config.yaml
dataset: "drawings of small networks of dots and links"
embed_dim: 256
encoder_arch: "res2net"
encoder_depths: [2, 5, 5]
encoder_kernel_size: 3
text_encoder_head_dim: 64
text_encoder_bias: "none"
beta1: 0.9
Rows from block 6 of the text encoder, named by matrix and row number. Rows with one number belong to one neuron. Each number is 128 + 24 x the weight over its row's rms, rounded and kept within 0 to 255. All counts start at 0. Numbers have three digits each. After the name is the row's rms in percent of the matrix's.
# fc1: MLP up (text_encoder.blocks.6.mlp.fc1.weight, 1920x320), inputs 0-159
# fc2: MLP down (text_encoder.blocks.6.mlp.fc2.weight, 320x1920, transposed), outputs 0-159
fc1.1056 098:187133130047128124165081133139125091127176134134168144124095139145115140109140108123125133117085125156128158160128131143149128149146090125123160123140135153111134115114130145137143147134091143142093134139125110073136107150094128139103127144100140092172168134070133114182140163146143112144130136120149088166174092177132132094092132097102129128156119082132120162153119120135136122126133128095080128127137123152144167129149144118125120129128098119102138096126111121179152124117124098
fc1.1057 099:122162142094162046128134136141115126131165142118161123149142173156102124104108119073147105125123127171170142157147133151128096167127120112169163124119125179131140121150130143102124124184172108153108121118116095130087120151088124132129112135131124091131144108120135158158142202112150122128107118091182129129182097163150157083127107105145189154117118127124103117166113148148126172116151121128094129132096117118149145110085093156126119119123122129142183073131156128152117128116106127
fc1.1058 097:120137150105111131119132184143129119139128148135142176103124149153115147112127130116080143131115128136132098109126118111155128132137145128113184118123129158129130137138136136135132125157141142141141129148139070144141099149126130110117107151123141141140177064119078165123153131130140142144137107123145108177179103107126154139153115112128129092157153101107096114154105161130066160104136101101114109127127134147127145145127122163111128112140117134126148066112072137155152120125125081
fc1.1059 096:159110110091154113133112185125150110160127183134119135174092136158128131150128084111136154109120118180150129208127185140141121140114140132128198091126138149143172137137143112110147124126103154126087121122123103122082121121139119134097111110122113113152162111176130132115100138129126164109146101095148126130134166081128125086095132115086123107095129092180151094111164133131136090144119112105089103131119134153140161127078128168125083144094100139130150098109150136147131079089153122
fc1.1060 097:127134135120134123130091155122104129108153115153174151127115161132114130116128102088114108124123115111141133166102122115165154110133126138136171126159133174147167125126149130108150073136155186143102159125129128127131113095121123106085071154108136116107135107123076131121147110109155123173092114091128129161166128117133129141131124124085159108147151117119117118157108139070138110118154151109070110134122134126144129127111136110094127116133127177127153059114088155166147116120123143
fc1.1061 117:129114128126120121101078138146108127154138116149099129102155172161130114146127136144070079119135076135138151095102125119165104145126089145134102120141174113129101122157119135103135086157133119156081128128142117108130120127128157106126106159115106155122122161124161152142150119139141109128154093130125140138150112165144122120146126131147090129141098123122112071120119115128143095115127108126102073096119160139149150119095148081125146179126158101097116128099176123128132087103099124
fc1.1062 119:113117129093091131140114124142131108162129183124153105142144101126116132108136095104124094075128137165106183162143140124142131133151108143114166126172119097137129102150147126170089136133134172150135132150141097112136148131128133114158090136113127123110119085083130188169103118162136112116139115111131122193130115141126119118099136146073148111128121148095122120081123168134170118143104097144106152136127130115126129097151094127114110152113149145114124074103128152117160084078102126
fc1.1064 102:116135123140123170148089134145135110129077153135135136143143144135098165137137156117111136141114126166130169178121178087113128140102142115117124126146108118096141099150138118147116171139130127132100182111164112118130084153126099088119178145155117116136120088126113164146159163126120121146135126144145138162112152163128125054115105107104126100127133114117097127123083159124126118085193088102103154124118123136155179158092126129104164144116115125071114113100135128174126103124106138
fc1.1065 093:102114160126119121129086183144107110138125126129141147130111165125110116115162056095072101129103117150108162132128154104177132109143094169164175129159143162131171128129123162141124112180131137150099146119128099127094126154087128091115131125073139141133147114094143124136179154152162104119155090120169113141131103156150120072151128125103154132153121082089100128141077136173137166128155121087102114115092125133116132153094156137091111084151118126113156118162124130164137110123129121
fc1.1066 093:111125125085155117127079140124141109108112101192135172149130128143122097140128153115146068092124112163125125142122138138140119100150080095132161137122105145141169132157141138114115132148122140114100196134119108118113099159129121127112099163126149095135126099119115153141170134108134117128115128119144102098166111157147144117122116108082135158139132083154157124155131136121121131141132094099084140143120162137169146133121123103112121157107095173110179112118139109159153076073110092
fc1.1067 092:044123135125132154114096181138122123089108138119124199131152137095142125133157115112128139112081162131174122165133163122143122126141130121127147100141158148142135102125110127152120134136147156126113119143130133114154132184119094118138092148102125138184115125124093134118131120129129136113130116144159119127168122147134093132127123114093095110140135136121121105144124156127128133119118161111163144132159102222171164123171135140107125162094126127097162105113123128151163065113130124
fc1.1068 103:126099107100123132133102137139131113095136108131171129131128139143084132122128124088125126101102109172088150147126175122142128130138128111134137091130129140145116155153102128143133105154135139133139134116126117136153071150108125097147103140147122134125163109079075126182149138116131117140165137123100155167183121191176154083130125095067117115103139102132092111128116157132109128161100126109115116081105129149125156121103156139101128129126128177119140101128136149138146088131118127
fc1.1071 094:138116176121133126130125104142123100116133125136125150108128169170151150164137107093130102091132107142131131149145169109155131150163111100112118134139115141124153163123125151134143145186134128166107138163113112156128097174131123114123079135085170100134124079137106091150158157136155095132148134056105087147162144131153126143138118086087149111122154123128120114143072133132131128126140107147107148090155130132152161153133123128141127131114115103087150111085117128122150102156119120
fc1.1072 106:132116103111152126149135154159126131146123103150130164118127086131128128113177125127128115082128124175085142127125120130122114153156126131161170120136131129185168126104107127142131121170089126125155153120123129168079129130092119153087056128065170113122128096119129120125138129150107137153155139112140079145131127119153116121122094112080128143143126136174092104127096142107135152114171137133109099125119130138136162136144077131172122118103147144126120049083136147128127085108095101
fc1.1073 086:136128111127148157131113183142130140156167144187141125155176150100157123124106108112120123159127128166150127149109152125175105158143126069140115147131121111171142117113096118130090138141122148134110185109164082101143123143105071104129106131128130127128129125121120135144145132137129110134137128120125151118137126138127114087118099114146159156136144118105090144145116128162163085123153092106058128114104151144136156141086115180121107143114074130103161072096136154151094108074151137
fc1.1074 097:133165131088119122122101159127131101167122129162147143127139134161124122157102122116099109089086097112143146115126137167112150137165102167095133124128161135131139123094130112090123101119127081105136127123140118124150060138144090134166144152133129081121126159118106096138126144102167121120150129130162092118126075123146152132139101122084092155112111131138132133133068136135162096124106102126087089104137095126151152136115120120125129157117083161125127093118112137162106137109111111
fc1.1075 104:167119145119102071129099119124146100149127117164160138120141114142146124123105130106134114106128148148108166133092182128150133118133110075121159136135155138146137104122164135111131068113120157119099166083160135126138080160117114071123090167112135111138116126120113140102158178148094095111153112093140126155180106126137118109138123174113136112118106101108135159166127151173131161125148127107116134140107127089190144145114132117093095140157114128106123120116130119181116082081123120
fc1.1076 093:132101121118125137114125153153135082166120151153137139107164129143109123146149110098106127090116126161125147111154134127148140117136136144117154139141143185164145149087131136120119105179100119125097120114133092126090088159115141122138150159128119112130117095121133133126127175122128119168133093134135111137125122115136138115137117098106102127084133106082112093132123148130107146112151126162075108109094104112153129148115145122087095131104148111111174117121148119161103102103112087
fc1.1077 090:096131156118142125158075139099122116153155135127129138130172146167119144112090107081112101119113159189120144112126150109145127183129135104168184102128124165130152142112107143135136125147144162132061152128129116122115120145125140152109096131129169070144135103091110151137166156104128103135138138081174126135128146117113128039128117112107155139146155148131098098155069150126121166094170128108115114157116154166148157117105084128132131144109112113120154067081109100128124105116119107
fc1.1078 092:163105137100112126161093158116146108127129155132152117149129136114153139121097141100086133110123096125127171172098138153124110136142087071151150093134132121149148142129115116128125078128143132149077165149147113104167124134126124126109093156128135123131133073097154129121126140111130125100130109085131107165132137145146082129158103088093206093158124106099127112130098210154177140130132145095125108125127083166171151136127114138118113160112096158105134093089127126162161088108115139
fc2.1056 006:126141143111127125129110255116129148127128123129112118137128120124130116122128082117110131110129128104106136081125127148127129139129127128175165125125130127137132147125126143148140130128137109203127129132126121127128133120130129145096122140121129098128122145140134132125124125135092125179148128137129127147140133125128127125123130134150141194212161122121130121123099100118124112140119121050127062117133129139167126130131129111125131115106133143128110125126159156126105122116178114
fc2.1057 047:125077109160136129102075168153124124057110096142144104126127144124135136110133119090162139149115125095133120197133158096100129098120106133140130109149104119124138113135102126098143160180135166142125123131120113096137067217146135128128104127116127146135163125135147148137068156134121126141114120127100139100152110137115135135118118126140139123103150151089104119136138132135147112138128120135124159187119140101124144086089123108137142146132095049134128108148186087140167108123139124
fc2.1058 019:131140111156156146132135126136131127122175141138226131133111116161129118143139130161126111102124125124130081000121109112131136111154123134059133109119184152145077159114142125106111119115133120146115123128133141128134091132103114128108129131119102122113141101131116116230136083105142132105117122145141128101129113127158141125168130126046063112147140128114139105158108116186121144113123148122127003130137063137165123138148128143130132127127127161140122125132124138151125129110110096
fc2.1059 013:126132127135144135127123104121145153116103100160127113130125111085164140134128155129109148127108105131129138150130063139123130133132139146119116144129104121154125130133123135130131169151125129133116126117165151098125255172163124136136129187170131176160124134178131134114112103127130121122106116115148124138140131144113124126136132135167153139123165124127136129110117113128139127135126127113128234115140111064138120106136140112141129132141124117109075128127165079114134128159173124
fc2.1060 015:112123136129124159132069198164129127124130170164094126123129120133106125119132043125128129071089125118115040128128131150141132145131126134127194126126196109172130125130127157134130119127143126158114128130131126122120044080128139118099102127084137098131142122133133127164179117145134120126151123125126127124210129136144122120128128127101104128182129128123128107165105130127103140128122131099060039125106127129138119159137128111118131125095134166124157115123126132135128105042116128
fc2.1061 278:127142144115156124127161098106142138119109113132184128165118112095122143123120135109161135131127170128097120158166125124108122099136142123130130130114096136110164155104170112152132153104124147081155127132095129174097160154113123139118122082136145133117128093128081131118095150128133099151123149122141116139154107120129165125136126123102190122097173131121133155117140174114125160125129151126150128154160089127079122117151117168161097062152124136164137128136087129126128149169104131
fc2.1062 199:138099112101109120101065133159113129145158149117150122100110107148112156131121115128131150091128121124129139106145124098149118146121127136126138104153101101120076107126107110133096133136118196114201119123171112119156124103132170124214123126115117098104158070123169136130110106140116133102148129142140171153112143129128099138092145200125082130145165145115131137115190119109132096144093119130132153137132124118102106115128124107109105125111169076124102095124137109115182160090129112
fc2.1064 117:115082131163132183131089109129140125128120130127146100117123153128137137140132138132062109142093135127134128166125123142069130090141153112126133101127127142172117108135107127121090125188146162129145128155161118093127103133132111112176147205140191110127136126106068159125095141133141120132076107120137102132130117130125120109119128103110129124103053136129068126134077140152107099152171114095138232122139133089113147129088138123113132200129103150123133121130130090142139153100118144
fc2.1065 006:124197108158144149139126210137131138121120119125126120134124119124122122121150056152116125093113130125111111059133128138122129136130120145079154129125173123123115164127119136126132104131111127184129127131078125198106119135119137124094121128084093121105130123117130125111184122116127127141251128128129118092131135124126115125128130130117105108255137132113125128129117127117142185112123127117107020126047072160184133129173127121136137075131150130129122116131139135131127128117135115
fc2.1066 021:131131130129124187120102142143133130124077122127151120132132131112142128125128128129128073038126129127126128116149135131127129104135123134073131129127135129158142131138155125135130128128140124157130161164115138074059085173126128129107127160126133130113128129127061125184140121151126121146161128129132060127138134140166167128120111129129126146103129124116127121128140140124128128127126116133134126124092127114156161133129130120126129124121119135164122081125126147115113059091125117
fc2.1067 029:170074152117151120092145141093119145128157118135125117116141141138134122116127086129133167142137127106129130131118128135128129135095134135133120158134129117099124118129118125118143131114118134128116125087135143123136112117184129182125118116150111127152128130155162151138118128147112110119100113148113152148105120123074116132080131135153198179104151106119127130133149106139149123151122113136147154139095130074129042077096146131131132124127098114121119178118181105125085145106156139
fc2.1068 006:130115122126133135136046173137128129118127117123106123131128126127140128126131018131119129126124127127119189143132132133123128128130126128125131130131117118122125122129069125132134138211109124159123127152130131123120134135123163129102122143134143124141129123105132120120181130125125120128133122124119122124129127129120123131123128118133138136134130123122119139123098131124138119139138127134091139128130127172138127127133130129139131123133128110121125129126133122121132099106148123
fc2.1071 014:128125132137173158133100132126133126124145183125129111146129141129135112123136078132085123119097128127114134047127132152145127130148129109126194123130172142146095145124136107137125086133130096162117128116126128131129120112130112129103125142157133102135106121118055134142199110132124088113128117150134128165100128128127081123129128125079134149159110103112125127125043130141133127142130123101123134122134102117162143124129128156109021125115117188126124104079174135135135110124127114
fc2.1072 151:151106154133127129085117123095124140135157125136123135116132158129130126137118127138094152157150092124184129112089103160128118139124123150127070117123144122116096129136094094090125127127131121145123120125178157089170136105171126143165157156192109127138126179128155137128109108133147129093081105140132196142094132123110124115122149159193116174107091105143131114112151083152137112151112121154185156100125161109137098113100160116123144174137114119103112173135143096119122128108119158
fc2.1073 017:129072126131125169124073143120149128100133123140176000137127129122132124131138133145107141132111129091123126117126110132109128090128205110124132122130139110136095056128121130140132129174118122189141109128133155054121105126135121129140124239115140128132134136146133128132106104147113125123080087125125133123123119151114127129102128126119131130127128144114101128156108126133144111137123109127149203127131129047134119102109158128133131141127086137122102149128130111127128127084135134
fc2.1074 114:104131139107096145098130131146121148078137128109140114098136123075121169097112118089189168155119128080110151121172110073134091112074162123132159118123039120128127105150144137179120145128134165119160119098126113124130136101153158125158099133116149146139124091154159149126106125143062106148149114138114134127120125149099121132085117133129127123133151123123122143119152113134121125181138116132126185141131131119082114122118125134114114123168145092125112146154135106113154133088146140
fc2.1075 054:127146131120148096113116090134125135140127136137130125111148148128107180122127128091132134166102127143161159133126073097150141127119150133148114137131081124126124136131124081119113182147158154109121150130177103083157151121183141144157172142170152131193121130135158139141128113115126128113083123133168127146078141120114126096157133131174118137150118135168130128100118061128095091153159159126123168117188127122102125168117130118118119165081097084108133127124115131130141154132162115
fc2.1076 018:123144096160211133127119126158144120102132169126134115133131118135188133143146144132123117123056126133131122128136120125140147129143133120074128135129168089151109126122149122128129120145130130157123130133130191123125120163127129092127131160056121146181130111138088129135155100159133128109138126128148106105161130127128126146099132134105124064159124149076123131165067140158138125085129129167139114149121120101127158129152131098131073125076125126137056128118128124143131115113107121
fc2.1077 011:198106106164123102130154140130134128123127112078129119178129122136119126131166129141124137107135132126124114133111122132126131164132129126089141147143129115121059091127113144127137112116048141141127112075133157145122127128119130128120105129059116054129135107130126106157155132121130127055129121102113130125141121131128125129125129127041158181123137132124125137154137135127172167125120124147112110136107117129145118092146131126205130091136129134062130127127118097129140126128109158
fc2.1078 014:098125128130137126127106215127127130114129129116129124131129147147128132074143082086125120111122134137129123146136126129123120131134131119130187120131140116128130125130134111143132121132128147190082127125127127134111135133126125132111045131116142124201140119100102130163187120123141104115128121120128124140202128144135105123127127073113140144128135100123114123124059133131167125126146102132108124128133129165151150126132105130147136125091124130117129076120119112130141094054132122